Rows from block 4 of a small self-supervised image encoder, named by matrix and row number. Rows with one number belong to one neuron. Each number is 200 + 20 x the weight over its row's rms, rounded and kept within 0 to 999. All counts start at 0.
After each neuron's rows are labels from the 100 images, of 14848, where the neuron reaches its highest value: "strongest on" is what is common among them. Only what is clearly more common there than usual is listed. The data: small charts drawn from random numbers. In brackets: how many of the 100.
# fc1: MLP up (model.blocks.4.mlp.fc1.weight, 384x192), inputs 96-191
# fc2: MLP down (model.blocks.4.mlp.fc2.weight, 192x384, transposed), outputs 96-191

fc1.315,219,175,204,200,165,209,191,211,200,176,200,189,200,205,190,188,200,219,167,174,200,200,190,135,209,188,220,181,199,221,229,216,243,190,200,200,197,200,200,177,200,210,200,167,213,171,188,192,181,219,200,209,232,154,168,198,236,200,200,226,273,200,219,200,203,252,229,183,203,200,207,201,220,203,200,186,160,222,173,200,200,200,191,226,183,205,195,175,170,183,179,200,200,200,167,173
fc2.315,200,206,194,225,225,200,183,200,180,200,165,200,219,195,181,200,213,193,200,233,192,205,207,256,200,227,200,209,181,172,197,212,174,200,194,206,188,214,181,212,234,182,195,243,200,216,227,171,217,200,178,166,200,240,218,200,173,200,214,189,200,183,193,200,173,151,167,232,190,213,182,202,181,198,218,200,247,206,248,199,200,179,180,176,228,176,191,218,200,216,200,232,190,214,222,200
strongest on: pie chart (34); ring chart (28); horizontal bar chart (25)

fc1.337,200,213,208,200,200,203,177,218,200,173,200,249,148,200,193,196,172,167,200,200,177,179,200,193,221,208,200,210,191,189,188,191,203,200,262,200,225,215,227,181,200,200,171,200,241,200,200,207,200,200,200,224,226,182,180,208,206,184,146,222,182,213,253,201,151,210,200,165,226,202,200,200,200,225,200,162,200,181,229,181,224,200,194,196,200,200,192,188,242,229,203,215,180,244,173,221
fc2.337,200,200,209,198,216,209,172,214,200,226,185,200,213,200,200,193,200,198,203,164,223,223,241,200,178,175,200,225,210,189,212,170,172,214,200,200,200,166,183,200,218,183,196,200,200,203,187,225,181,199,200,224,191,238,200,190,190,225,200,228,200,200,191,200,182,198,169,184,200,218,213,219,225,200,211,247,225,174,206,218,179,226,155,207,209,189,183,211,235,179,235,200,204,200,192,170
strongest on: dark theme (100); one colour (86); area chart (62)

fc1.291,200,202,208,200,200,199,211,190,200,222,234,180,261,200,200,200,199,200,183,200,198,197,234,179,182,188,200,200,200,191,200,220,166,180,216,200,200,208,191,219,200,163,240,200,208,200,222,206,200,200,200,194,200,166,174,229,169,200,148,200,216,175,200,173,213,200,225,183,200,175,174,210,197,190,170,216,219,239,187,225,200,213,187,215,178,176,206,200,234,200,195,200,200,207,175,168
fc2.291,202,234,228,184,200,211,164,205,200,196,200,195,200,191,200,200,178,187,200,179,221,200,200,170,224,203,207,197,200,200,169,172,247,200,210,182,195,196,173,200,226,176,208,198,200,248,174,200,200,200,213,197,200,201,216,153,198,196,220,211,152,246,200,200,200,164,171,200,223,216,221,200,200,200,183,205,200,167,200,200,200,192,200,200,188,229,200,195,200,200,200,175,199,206,200,220
strongest on: horizontal bar chart (53); items: three (33)

fc1.110,208,200,200,188,213,193,200,200,179,200,241,246,200,200,202,214,206,223,174,187,220,208,199,215,200,201,222,125,142,216,213,172,208,194,200,200,200,200,200,159,218,200,222,225,189,156,200,232,171,196,220,213,221,200,209,200,205,200,213,193,200,163,208,200,182,187,234,200,220,200,176,163,172,228,208,165,181,200,200,195,209,169,170,171,200,200,200,181,200,200,217,221,200,210,206,200
fc2.110,218,238,200,201,196,209,180,184,194,212,200,188,219,200,218,211,213,200,209,183,200,200,214,215,231,232,178,233,200,152,234,156,162,214,210,208,212,200,200,200,173,185,215,199,233,220,231,209,213,181,182,217,200,192,200,172,200,190,207,193,206,185,238,200,200,200,194,181,178,247,200,212,257,200,200,233,218,208,172,217,187,240,200,176,191,235,184,206,200,213,229,240,229,190,197,193
strongest on: horizontal bar chart (39)

fc1.243,219,200,169,223,200,200,207,195,198,209,205,200,180,154,200,200,176,192,172,217,236,174,200,227,186,158,200,223,200,181,212,200,185,200,165,200,182,203,200,225,218,200,200,184,200,200,186,200,200,227,200,205,200,224,185,200,224,183,196,187,179,194,161,186,200,178,213,200,230,235,187,262,203,209,200,173,196,240,200,200,200,214,218,217,225,227,200,200,216,200,231,200,214,211,200,225
fc2.243,205,158,221,179,200,252,202,200,246,234,185,200,203,214,200,200,230,166,192,181,255,201,200,203,211,246,208,154,235,205,149,205,225,205,225,182,205,200,211,181,194,210,200,200,211,200,200,162,202,200,186,200,190,200,226,186,179,198,183,200,200,200,219,187,200,238,227,186,211,176,200,200,168,184,200,152,220,182,200,200,168,200,217,219,200,179,209,208,185,186,172,219,193,200,167,185
strongest on: one colour (100); line chart (85); dip in the middle (40); trend: peak in the middle (33)

fc1.383,218,213,200,186,200,228,209,172,200,188,175,200,176,185,200,200,181,190,205,194,237,180,197,182,224,200,200,148,200,212,199,200,214,182,167,203,215,200,189,200,205,200,235,223,239,152,200,179,220,204,200,214,200,209,214,200,241,179,176,183,185,180,200,200,198,200,175,200,229,208,220,200,164,182,196,200,200,217,200,200,216,213,200,187,200,176,200,154,200,208,174,193,160,215,215,200
fc2.383,152,203,162,200,201,217,178,200,192,231,200,200,203,222,229,200,195,227,205,212,171,210,200,207,200,200,194,162,200,200,200,162,200,214,213,169,200,199,163,204,223,200,183,211,182,224,168,187,201,199,200,200,200,176,179,189,191,200,200,190,200,200,200,200,200,228,223,200,200,178,200,200,223,200,218,200,182,200,221,200,200,200,229,222,172,206,190,227,210,202,214,200,200,183,200,204
strongest on: pie chart (28); horizontal bar chart (26)

fc1.365,176,189,223,200,221,200,191,178,205,225,224,221,230,186,192,178,190,182,200,199,200,189,202,217,214,166,204,189,199,217,213,200,200,200,186,200,185,226,187,222,200,236,178,189,223,219,179,200,159,226,199,204,195,203,200,213,204,191,202,253,238,186,200,200,200,220,188,200,180,203,206,200,180,187,165,183,207,186,226,188,200,228,200,200,236,210,179,208,165,200,209,216,200,197,191,200
fc2.365,191,200,200,205,199,200,186,200,176,179,200,222,200,187,200,180,172,183,195,200,200,149,208,163,193,228,157,176,186,216,209,200,200,200,237,200,195,165,200,200,186,172,156,231,200,192,179,200,213,222,200,173,231,208,200,180,193,234,179,179,231,228,154,202,200,200,218,206,228,207,178,200,200,200,230,206,188,200,200,218,182,214,200,200,200,177,181,161,169,189,187,216,187,190,210,224
strongest on: pie chart (53); radar chart (29)

fc1.55,200,200,231,212,196,179,177,197,200,240,200,200,126,213,192,198,206,200,200,200,176,200,228,245,200,200,165,200,204,217,231,226,200,209,200,164,225,200,200,168,200,224,199,175,200,200,200,200,148,200,200,189,185,232,200,200,216,221,200,193,195,200,149,193,230,253,201,200,172,222,200,196,206,246,212,200,200,200,200,203,200,200,190,169,217,200,216,200,213,200,200,182,155,200,200,188
fc2.55,200,200,171,165,200,228,188,219,210,164,200,234,200,200,216,230,200,200,193,200,210,185,215,157,200,196,200,200,215,180,149,190,200,198,171,174,181,198,200,216,216,190,200,198,168,206,180,200,197,233,195,216,232,223,197,200,189,224,200,189,200,200,228,200,211,200,188,218,247,201,174,224,221,148,200,160,220,197,185,200,243,200,201,226,218,174,208,176,200,240,224,188,200,237,197,200
strongest on: horizontal bar chart (99)

fc1.126,231,165,200,207,151,200,183,207,200,178,165,201,236,200,200,194,196,161,182,149,202,141,206,203,173,177,218,217,154,236,200,200,200,216,185,241,227,201,175,208,214,200,212,172,196,156,210,200,200,238,232,200,200,245,178,195,185,210,236,214,200,200,208,177,207,200,206,183,194,194,190,200,209,200,234,175,226,195,176,172,200,184,200,178,200,190,200,200,200,191,212,186,200,161,193,215
fc2.126,140,175,200,173,199,200,137,200,200,185,225,200,200,187,200,201,200,239,200,242,214,200,187,200,196,200,192,232,200,207,179,229,158,176,202,211,200,163,180,201,225,189,210,247,223,200,177,209,200,211,200,193,174,200,188,200,200,200,153,200,128,177,189,193,175,204,194,224,198,200,200,202,200,158,176,167,173,183,200,200,200,200,229,200,213,200,196,171,162,174,187,200,256,215,169,200
strongest on: scatter plot (36); falling (32)

fc1.38,200,180,200,200,194,200,207,151,178,247,228,190,200,222,189,200,195,200,200,159,193,162,223,175,200,201,200,213,200,189,173,184,203,216,186,200,200,248,216,153,137,232,196,193,200,200,189,218,238,180,200,227,158,200,200,168,200,154,200,201,220,222,200,168,187,201,201,231,180,164,200,195,200,200,200,189,200,200,200,227,200,200,200,173,200,202,223,184,210,200,231,200,178,200,207,200
fc2.38,182,195,208,219,202,197,214,218,182,157,191,200,200,172,179,211,180,200,200,176,168,200,200,206,200,200,200,209,171,212,244,200,231,200,215,174,192,178,200,225,212,200,207,200,200,222,200,170,200,221,191,200,198,200,200,228,215,197,173,178,200,212,250,192,179,221,188,200,200,229,189,257,192,166,237,200,221,215,192,204,200,221,200,222,200,207,165,210,200,204,200,223,205,200,200,200
strongest on: ring chart (39)

fc1.18,159,200,200,207,200,204,184,194,200,173,197,200,200,201,182,200,200,218,209,204,239,170,209,187,179,200,210,205,200,183,200,185,176,186,199,185,200,266,182,176,200,223,206,237,189,200,218,239,238,174,240,181,179,217,210,200,221,238,214,200,227,200,203,202,186,158,234,164,200,230,191,210,200,200,167,200,219,191,200,200,239,160,189,191,200,221,150,200,193,190,188,200,200,183,200,200
fc2.18,228,202,200,185,184,200,205,200,204,216,166,195,242,183,200,219,200,181,200,197,200,200,221,228,200,200,213,211,200,200,199,236,248,207,209,200,152,186,179,193,235,228,206,220,219,174,200,228,200,200,196,212,182,193,219,187,228,209,174,200,240,192,169,176,200,208,200,200,218,180,203,200,205,190,186,216,186,196,200,188,172,157,200,212,200,200,213,200,174,188,188,166,215,217,170,179
strongest on: scatter plot (50)

fc1.66,218,223,180,197,227,240,187,230,186,200,232,200,200,187,204,213,225,232,170,186,236,191,214,194,200,200,183,187,158,200,200,182,248,218,193,180,174,176,211,200,164,196,200,207,193,197,185,241,200,182,191,232,213,205,226,200,232,228,186,200,228,184,203,200,222,222,216,216,186,180,171,179,195,202,232,208,200,192,158,226,223,174,134,208,214,210,183,217,235,177,200,210,207,200,210,169
fc2.66,200,154,200,202,200,185,200,176,207,200,183,200,210,210,236,242,213,152,195,202,162,229,188,196,198,186,223,177,200,207,200,176,158,181,192,207,243,179,200,200,203,209,217,196,200,200,228,200,200,235,169,216,195,200,172,200,200,221,204,235,200,221,235,164,200,197,222,220,186,225,200,228,200,233,200,222,167,196,200,174,166,221,222,200,211,200,217,200,204,250,230,202,164,200,203,234
strongest on: lollipop chart (44)

fc1.148,200,200,202,220,171,230,200,200,200,191,200,177,174,200,228,226,212,200,221,200,200,189,234,212,200,172,257,197,177,200,200,229,224,165,186,152,219,217,200,211,197,200,156,200,204,200,201,167,184,200,200,226,236,200,227,200,181,211,218,214,200,200,187,169,183,200,156,163,173,200,200,214,220,200,174,200,211,228,200,219,200,200,200,235,177,188,199,206,197,200,200,179,165,196,200,213
fc2.148,259,238,166,172,200,174,216,200,198,200,200,200,181,218,184,175,200,194,185,205,256,200,193,195,217,200,200,200,205,215,200,195,208,200,204,160,189,173,200,214,212,190,177,226,164,207,210,247,180,172,199,223,193,200,146,199,178,169,151,173,209,216,200,200,189,219,192,228,200,184,198,200,226,253,200,203,261,200,172,212,176,241,200,203,200,200,179,176,240,200,200,200,200,203,200,200
strongest on: pie chart (48); heat grid (37)

fc1.305,188,200,237,205,200,200,177,241,183,203,176,220,185,236,200,200,200,236,200,201,200,178,200,194,200,200,200,201,172,200,210,208,200,243,183,188,176,227,231,200,200,190,193,186,200,199,176,186,250,155,234,180,200,200,211,217,260,200,210,188,169,200,196,185,215,219,182,201,200,210,193,172,215,241,202,160,207,200,200,200,228,200,200,186,176,163,181,216,160,200,200,185,160,181,179,186
fc2.305,160,177,176,243,212,195,161,200,200,179,210,181,200,187,200,200,168,187,220,230,195,230,209,180,200,175,242,200,226,165,204,186,230,176,201,200,214,206,212,223,200,225,195,216,200,224,217,213,127,231,199,238,209,165,186,154,190,200,200,183,202,180,200,232,197,200,198,199,200,200,200,174,210,200,197,215,221,200,229,193,200,200,176,211,200,198,197,166,200,215,200,224,200,200,200,192
strongest on: horizontal bar chart (30)

fc1.371,173,237,196,200,209,186,204,235,200,189,196,200,200,212,215,200,186,181,221,201,200,208,191,203,200,217,197,237,238,219,215,200,231,221,210,200,216,206,200,176,164,180,200,220,200,192,189,156,203,192,200,209,193,176,197,238,222,200,200,213,197,180,177,229,220,208,211,225,203,207,215,200,195,217,176,200,200,202,203,205,209,194,200,200,200,176,160,212,227,190,200,179,234,230,200,211
fc2.371,227,194,178,223,187,200,200,200,169,181,200,206,191,164,197,200,204,226,190,200,204,200,188,160,200,201,220,200,192,202,202,217,186,200,198,200,179,212,185,188,199,185,198,163,190,200,161,245,200,242,200,172,200,194,200,200,169,200,214,200,209,200,200,196,208,200,183,173,199,231,184,200,200,186,191,179,200,205,200,214,200,199,175,218,200,198,200,220,170,231,197,200,160,200,208,200
strongest on: grid lines (66)

fc1.51,231,200,200,200,181,184,219,233,187,200,183,219,209,216,176,242,200,200,219,180,230,182,200,224,208,200,199,179,200,233,176,216,211,205,212,177,239,170,183,197,200,226,233,184,175,221,187,202,200,206,167,228,200,184,200,194,172,180,161,168,195,200,200,200,191,185,143,197,216,200,166,175,165,218,215,176,200,200,161,200,194,236,200,200,248,232,194,197,196,200,183,201,200,220,174,175
fc2.51,200,200,192,221,200,234,171,200,184,196,200,200,195,174,249,200,196,206,200,214,175,200,200,177,221,219,200,200,225,200,200,208,224,171,203,216,200,219,155,189,200,173,171,179,172,200,200,208,200,200,235,164,189,225,200,200,202,212,228,243,208,200,214,219,200,209,200,200,200,200,241,186,207,164,189,200,200,235,200,199,181,220,167,258,160,185,217,208,210,208,200,182,203,198,200,221
strongest on: dark theme (94)

fc1.214,225,197,200,178,200,223,218,177,200,200,214,200,200,200,200,200,200,218,200,200,199,200,182,181,209,221,220,181,185,251,192,200,213,200,222,200,164,177,240,200,234,192,200,200,200,200,211,200,220,223,200,200,148,227,200,184,232,215,179,221,200,200,215,209,167,225,172,200,200,200,200,181,248,200,174,183,200,200,189,214,200,200,174,223,261,229,200,200,220,180,200,200,224,200,146,201
fc2.214,185,225,212,233,210,211,200,215,218,173,182,200,184,219,200,204,212,183,205,192,188,180,224,213,175,201,204,200,176,168,197,207,172,178,222,211,218,249,200,179,200,229,253,200,219,200,231,200,165,189,200,202,227,200,193,221,200,216,200,170,156,200,200,200,215,200,219,226,213,210,220,200,176,210,234,200,233,200,158,163,223,200,192,172,168,139,191,227,200,176,200,195,193,229,201,199
strongest on: one colour (83)

fc1.300,170,170,200,200,221,207,200,227,234,200,196,200,227,200,231,200,188,203,200,201,198,182,170,187,208,220,170,249,200,200,189,200,227,173,232,209,200,208,200,195,192,183,213,175,200,226,198,229,206,200,215,176,261,200,212,228,235,200,243,228,200,200,211,212,170,167,199,200,200,211,200,153,187,182,200,200,218,212,232,200,187,175,181,217,184,200,200,220,189,221,225,209,200,233,200,179
fc2.300,200,226,192,138,189,213,200,224,209,227,200,200,200,200,227,200,195,200,200,200,236,229,200,183,184,187,200,163,205,171,188,224,200,200,162,207,200,220,174,200,226,200,188,242,200,198,200,219,148,200,202,200,166,200,200,213,200,272,200,224,200,200,202,164,222,200,200,176,245,177,194,210,207,191,200,174,191,200,199,182,239,158,200,200,176,168,200,193,232,200,200,175,196,182,216,200
strongest on: scatter plot (86); rising (30)

fc1.209,181,213,193,192,200,200,200,164,176,220,209,200,200,163,226,200,200,200,200,218,200,208,175,176,200,163,169,227,218,195,244,200,224,195,200,200,209,190,205,233,187,179,200,203,200,234,200,195,200,197,215,220,156,200,163,200,220,165,146,165,177,191,213,200,168,192,204,200,194,200,169,200,200,182,191,200,200,200,207,214,216,243,200,200,164,208,200,187,200,178,190,234,187,204,200,219
fc2.209,200,209,200,200,175,220,233,218,200,177,188,184,209,223,176,192,161,183,204,167,196,200,206,194,200,230,181,200,187,212,160,200,196,200,192,200,190,193,225,200,183,174,179,200,174,208,215,218,200,204,186,187,200,162,220,198,213,200,265,240,229,200,205,200,181,212,209,200,175,200,203,200,171,236,235,220,200,203,200,233,175,168,233,225,202,200,200,171,225,187,213,152,200,200,200,227
strongest on: ring chart (58)

fc1.317,210,203,200,183,200,200,195,210,210,201,215,238,199,191,200,200,167,191,202,223,194,200,215,223,236,195,200,257,200,200,191,200,198,200,243,162,180,213,218,192,200,200,219,202,228,200,186,227,223,207,200,169,200,174,230,160,203,190,175,200,165,208,222,203,200,200,200,186,196,200,180,200,184,191,179,253,186,203,189,154,128,158,220,182,223,197,200,200,188,223,212,175,174,200,200,210
fc2.317,224,225,200,166,218,200,213,191,200,200,206,180,186,190,200,200,200,227,210,205,193,200,170,175,200,180,200,200,206,162,200,200,198,200,188,220,196,184,157,190,200,200,165,195,175,199,170,233,200,222,214,235,213,262,160,200,200,200,173,164,204,200,183,174,197,200,213,200,197,215,219,169,252,205,200,200,212,212,200,213,228,237,230,200,215,227,200,200,167,236,203,166,210,200,205,219
strongest on: stacked bars (29); bar chart (27); lollipop chart (26)

fc1.366,200,200,208,169,200,200,184,184,207,192,200,180,200,200,222,240,218,200,213,244,196,181,216,200,235,180,200,210,168,200,220,200,200,223,175,213,200,189,200,200,193,210,201,213,165,223,222,200,146,160,198,200,198,232,200,200,166,200,200,184,235,244,166,199,201,200,198,200,200,177,200,236,205,200,209,200,184,200,200,234,179,228,160,233,205,165,200,200,183,164,200,228,187,193,250,214
fc2.366,244,143,198,227,172,200,200,205,182,213,194,212,209,200,200,165,181,210,212,200,200,198,200,205,200,243,170,175,225,219,167,200,221,188,227,190,221,197,200,199,220,200,173,177,225,159,174,200,204,241,200,210,200,187,200,188,200,200,192,200,179,182,222,198,217,222,200,196,195,215,173,200,173,188,216,177,214,200,200,200,211,203,226,164,186,234,214,200,182,181,191,181,199,187,146,214
strongest on: dark theme (75); pie chart (43)

fc1.184,200,179,200,222,198,200,200,200,221,268,241,200,200,175,194,221,200,199,178,188,208,175,200,200,207,200,200,226,195,232,200,182,200,229,178,196,272,200,200,203,223,130,200,200,178,200,224,221,200,193,214,189,143,220,206,230,193,207,159,179,168,195,209,194,200,200,203,218,204,200,200,216,200,200,227,177,208,200,200,190,181,177,200,212,203,175,157,246,194,200,200,220,198,213,200,201
fc2.184,191,187,194,165,200,237,155,154,202,232,200,200,187,202,200,173,204,200,233,200,222,200,173,169,167,228,230,200,225,189,180,209,200,200,200,200,212,233,200,249,170,190,219,161,200,227,188,164,200,200,206,241,225,186,229,186,200,185,172,223,200,179,200,248,174,200,178,197,181,200,200,183,230,178,184,222,253,200,194,200,213,200,194,200,188,200,201,177,253,200,219,200,200,167,161,200
strongest on: ring chart (47)

fc1.27,200,204,200,224,243,207,200,230,228,200,168,200,244,190,200,187,209,166,199,196,227,227,212,200,176,198,200,204,200,200,217,167,200,158,191,202,183,213,200,216,200,208,202,148,220,195,200,212,176,200,201,200,210,214,200,182,178,220,177,226,217,171,200,191,197,200,200,200,123,172,193,200,206,225,181,191,200,181,179,154,212,200,184,193,200,200,200,200,211,170,192,215,212,183,184,220
fc2.27,214,207,207,200,187,209,200,169,183,222,199,211,166,205,242,244,200,210,216,200,204,165,200,230,212,200,215,200,193,202,200,222,151,194,200,200,200,190,215,200,167,200,200,251,200,200,200,215,200,192,200,210,200,195,183,208,207,175,230,200,199,200,216,200,216,200,200,171,247,226,200,201,230,200,218,241,180,210,200,232,227,196,200,182,227,200,156,176,200,200,200,198,200,194,201,200
strongest on: pie chart (43); ring chart (36)

fc1.180,200,230,199,184,200,184,200,187,225,236,192,200,196,236,186,200,209,229,191,200,150,200,229,204,153,217,163,200,238,200,154,224,219,251,179,201,214,200,187,169,200,188,231,176,179,188,230,216,176,212,204,228,201,200,182,199,234,200,209,180,176,193,195,227,207,239,200,186,201,200,200,200,190,179,250,200,174,176,200,234,192,200,200,194,200,200,200,188,200,215,187,187,195,205,200,214
fc2.180,200,212,216,181,200,229,224,200,187,200,200,200,200,155,238,200,223,175,200,200,233,200,155,218,227,190,233,182,189,208,221,209,155,156,140,172,165,214,189,205,222,195,248,205,203,200,200,200,200,214,200,187,200,200,226,173,200,176,184,200,200,189,200,200,200,200,212,213,200,200,200,200,201,200,158,187,209,200,205,155,228,189,259,193,200,218,171,200,222,177,240,214,200,195,224,200
strongest on: pie chart (50)

fc1.93,204,200,172,200,175,179,199,209,176,200,241,174,200,187,221,200,179,227,177,204,190,166,254,180,224,219,198,206,175,200,179,207,204,200,200,260,201,176,172,200,208,191,178,175,191,192,244,189,200,200,200,225,200,211,237,198,183,215,216,159,213,165,200,179,187,200,200,174,223,200,221,200,211,198,200,200,228,198,200,188,200,181,200,213,193,202,200,198,243,200,199,223,200,182,222,206
fc2.93,200,200,211,199,245,200,200,173,200,216,177,191,228,222,173,251,215,198,211,200,200,200,200,202,170,197,213,176,245,173,200,216,213,165,201,198,211,256,219,168,213,198,200,228,178,215,153,200,190,203,194,200,161,187,181,210,197,200,205,200,189,208,211,200,200,199,175,193,195,209,167,208,175,200,177,180,150,207,218,233,213,233,180,173,177,212,210,225,188,215,211,159,195,200,186,163
strongest on: lollipop chart (54)

fc1.190,200,200,163,213,200,164,206,174,184,168,226,212,196,215,217,200,209,184,192,219,200,169,200,170,219,207,200,157,138,225,172,178,200,187,205,167,171,186,188,200,215,205,200,169,200,156,210,196,200,200,223,224,213,168,236,201,200,200,255,177,200,200,200,200,200,172,220,200,200,200,231,181,222,218,200,215,224,200,207,200,219,242,217,219,216,239,219,223,200,259,200,233,217,183,200,200
fc2.190,200,244,228,189,207,200,178,209,207,200,188,198,205,200,200,200,205,189,183,212,130,200,219,200,179,200,212,186,216,212,200,213,227,207,174,242,240,216,228,170,190,200,245,200,174,257,192,211,201,200,177,165,188,227,159,200,192,200,194,189,200,200,200,160,200,200,168,203,200,200,177,200,185,201,200,200,182,200,167,194,200,175,200,182,200,193,189,208,200,156,200,175,199,218,205,176
strongest on: horizontal bar chart (26)

fc1.169,182,197,228,188,217,200,219,208,200,200,199,188,183,226,191,206,226,200,215,200,200,215,220,200,177,200,191,200,189,196,157,265,167,211,199,155,180,201,208,211,180,196,200,191,233,182,230,133,237,200,188,206,199,200,204,200,200,209,191,205,200,200,200,200,153,233,206,217,185,200,209,206,197,200,157,169,169,203,200,199,200,224,211,166,200,176,195,168,203,183,200,168,139,180,176,232
fc2.169,242,208,185,192,199,175,160,200,174,200,182,200,200,220,218,200,168,223,157,198,200,159,157,165,222,200,170,200,200,196,232,179,207,200,162,236,200,200,235,206,211,180,200,214,218,200,202,251,192,220,219,200,200,190,171,155,222,200,185,174,200,204,233,187,207,181,211,205,188,205,176,199,186,147,225,208,237,170,200,242,219,196,190,200,187,170,200,246,221,192,218,238,200,219,247,202
strongest on: horizontal bar chart (31)

fc1.87,227,200,200,209,249,200,237,207,176,176,195,200,200,200,200,200,185,182,212,200,142,200,203,200,197,178,232,200,165,202,200,215,200,197,194,200,217,218,229,162,200,149,177,216,216,197,187,178,215,238,200,228,217,226,231,200,226,200,185,196,200,174,207,161,219,153,172,201,237,200,218,160,195,200,181,181,222,239,196,188,197,202,211,200,200,168,191,215,200,235,213,210,182,194,225,216
fc2.87,200,246,200,165,202,202,237,258,196,186,177,167,216,188,200,200,221,224,221,200,191,200,200,200,200,219,194,200,200,179,213,200,200,245,206,185,160,221,165,207,200,234,198,192,182,235,225,200,200,200,200,205,174,200,170,205,200,183,196,200,193,211,169,241,184,226,193,204,200,192,193,187,211,205,187,206,175,173,220,184,216,200,200,213,194,257,199,175,219,193,204,200,200,200,200,200
strongest on: pie chart (47); area chart (27)

fc1.325,210,237,210,221,200,190,218,216,247,243,200,200,205,182,214,200,184,168,200,239,200,200,239,202,200,200,159,220,196,206,173,200,187,168,149,198,171,203,200,177,188,176,200,200,200,195,201,200,200,168,200,218,176,256,189,200,225,185,213,202,162,167,183,210,167,200,231,189,209,224,195,183,240,190,200,177,200,181,237,210,222,166,176,171,172,169,216,214,229,200,199,207,212,182,204,200
fc2.325,176,186,176,192,200,250,218,209,184,164,207,188,208,222,208,265,220,202,234,200,192,159,178,200,177,199,181,200,224,208,183,208,202,200,166,194,200,200,200,200,200,200,206,180,217,229,200,200,200,200,201,200,184,234,191,226,200,200,218,160,238,200,200,169,200,200,200,211,200,200,200,228,188,174,226,185,199,163,181,200,208,200,200,212,200,200,233,162,169,200,205,210,200,189,177,200
strongest on: grid lines (87); horizontal bar chart (63); radar chart (32)

fc1.204,200,187,200,231,200,217,198,173,200,240,206,153,188,184,186,210,200,236,137,200,180,178,194,200,200,233,185,200,232,217,200,212,215,200,222,207,200,200,191,206,200,200,200,196,200,200,228,200,200,252,194,233,215,186,200,225,185,188,247,217,203,185,200,200,195,200,161,193,148,200,210,200,200,180,184,202,161,202,233,206,200,217,170,219,215,215,176,177,227,200,200,177,199,178,200,202
fc2.204,214,247,221,200,226,159,202,200,225,169,200,208,198,211,225,200,200,200,242,170,223,216,231,200,222,177,200,170,199,223,173,200,208,194,181,176,222,221,200,184,179,213,200,172,177,211,200,196,198,200,200,158,200,178,210,225,203,226,153,196,268,200,194,200,200,163,196,177,240,231,157,191,200,183,217,216,213,200,145,200,193,203,228,209,211,200,197,204,198,210,187,198,208,200,200,195
strongest on: scatter plot (29)

fc1.158,215,211,200,200,216,178,194,247,217,200,200,205,200,168,210,200,200,178,200,195,162,200,200,245,200,200,176,218,200,174,193,200,200,194,212,190,182,175,208,234,173,203,195,201,180,200,180,200,220,174,200,251,173,155,169,200,216,189,200,189,203,217,181,200,196,194,224,143,173,228,177,200,200,180,200,228,245,202,233,211,192,221,192,181,200,200,207,178,235,220,212,157,200,222,214,200
fc2.158,150,200,167,182,200,200,177,200,182,220,162,193,200,238,240,200,214,240,251,190,211,174,177,200,200,174,226,179,200,204,186,222,176,200,203,215,203,191,215,181,200,213,200,200,200,193,200,183,200,187,171,200,200,245,237,176,200,200,248,200,200,154,200,174,219,179,200,172,200,200,216,193,200,200,197,202,219,190,166,163,211,171,200,222,162,190,208,183,179,212,190,228,221,191,200,210
strongest on: stacked bars (78)

fc1.335,206,224,224,213,200,230,190,244,228,205,222,223,200,185,200,179,200,172,200,200,231,237,225,195,200,224,178,157,184,203,200,200,189,194,213,188,200,200,200,219,191,207,154,200,186,193,200,194,200,234,199,183,206,200,160,148,219,200,205,193,200,206,191,200,162,200,241,200,197,197,210,200,184,194,200,195,172,195,200,200,178,199,201,155,197,210,200,155,231,200,200,158,201,210,236,189
fc2.335,200,200,200,200,226,245,203,200,170,254,200,165,188,193,221,200,205,200,208,180,200,201,200,186,189,175,166,190,217,200,239,200,200,200,205,187,210,182,168,184,200,200,200,202,192,207,200,239,200,229,173,189,206,179,200,226,209,218,192,210,218,207,212,215,214,159,200,196,193,244,229,187,174,200,149,200,201,200,200,211,170,180,200,208,175,161,182,200,166,172,214,236,200,188,178,248
strongest on: lollipop chart (26)

fc1.292,187,192,200,184,200,200,200,229,200,180,200,175,137,200,215,200,200,205,191,200,173,210,206,158,203,188,200,200,173,268,200,218,216,194,200,152,172,200,190,198,193,181,205,200,180,200,193,248,181,180,166,209,208,200,216,227,200,183,160,192,164,172,182,169,178,234,197,219,200,222,196,204,235,193,211,200,200,189,200,174,200,188,223,218,200,204,215,178,214,200,200,200,200,212,162,200
fc2.292,215,200,190,200,222,200,200,196,196,226,197,185,200,230,202,200,200,180,214,215,200,186,200,209,200,217,178,204,160,143,198,200,167,200,207,232,200,215,217,200,200,216,200,193,200,200,200,176,200,220,186,200,172,232,195,200,200,200,205,204,192,199,221,168,245,213,200,207,177,188,200,213,171,170,173,233,200,246,200,206,178,200,177,200,200,201,200,176,199,200,200,200,131,189,231,200
strongest on: ring chart (79)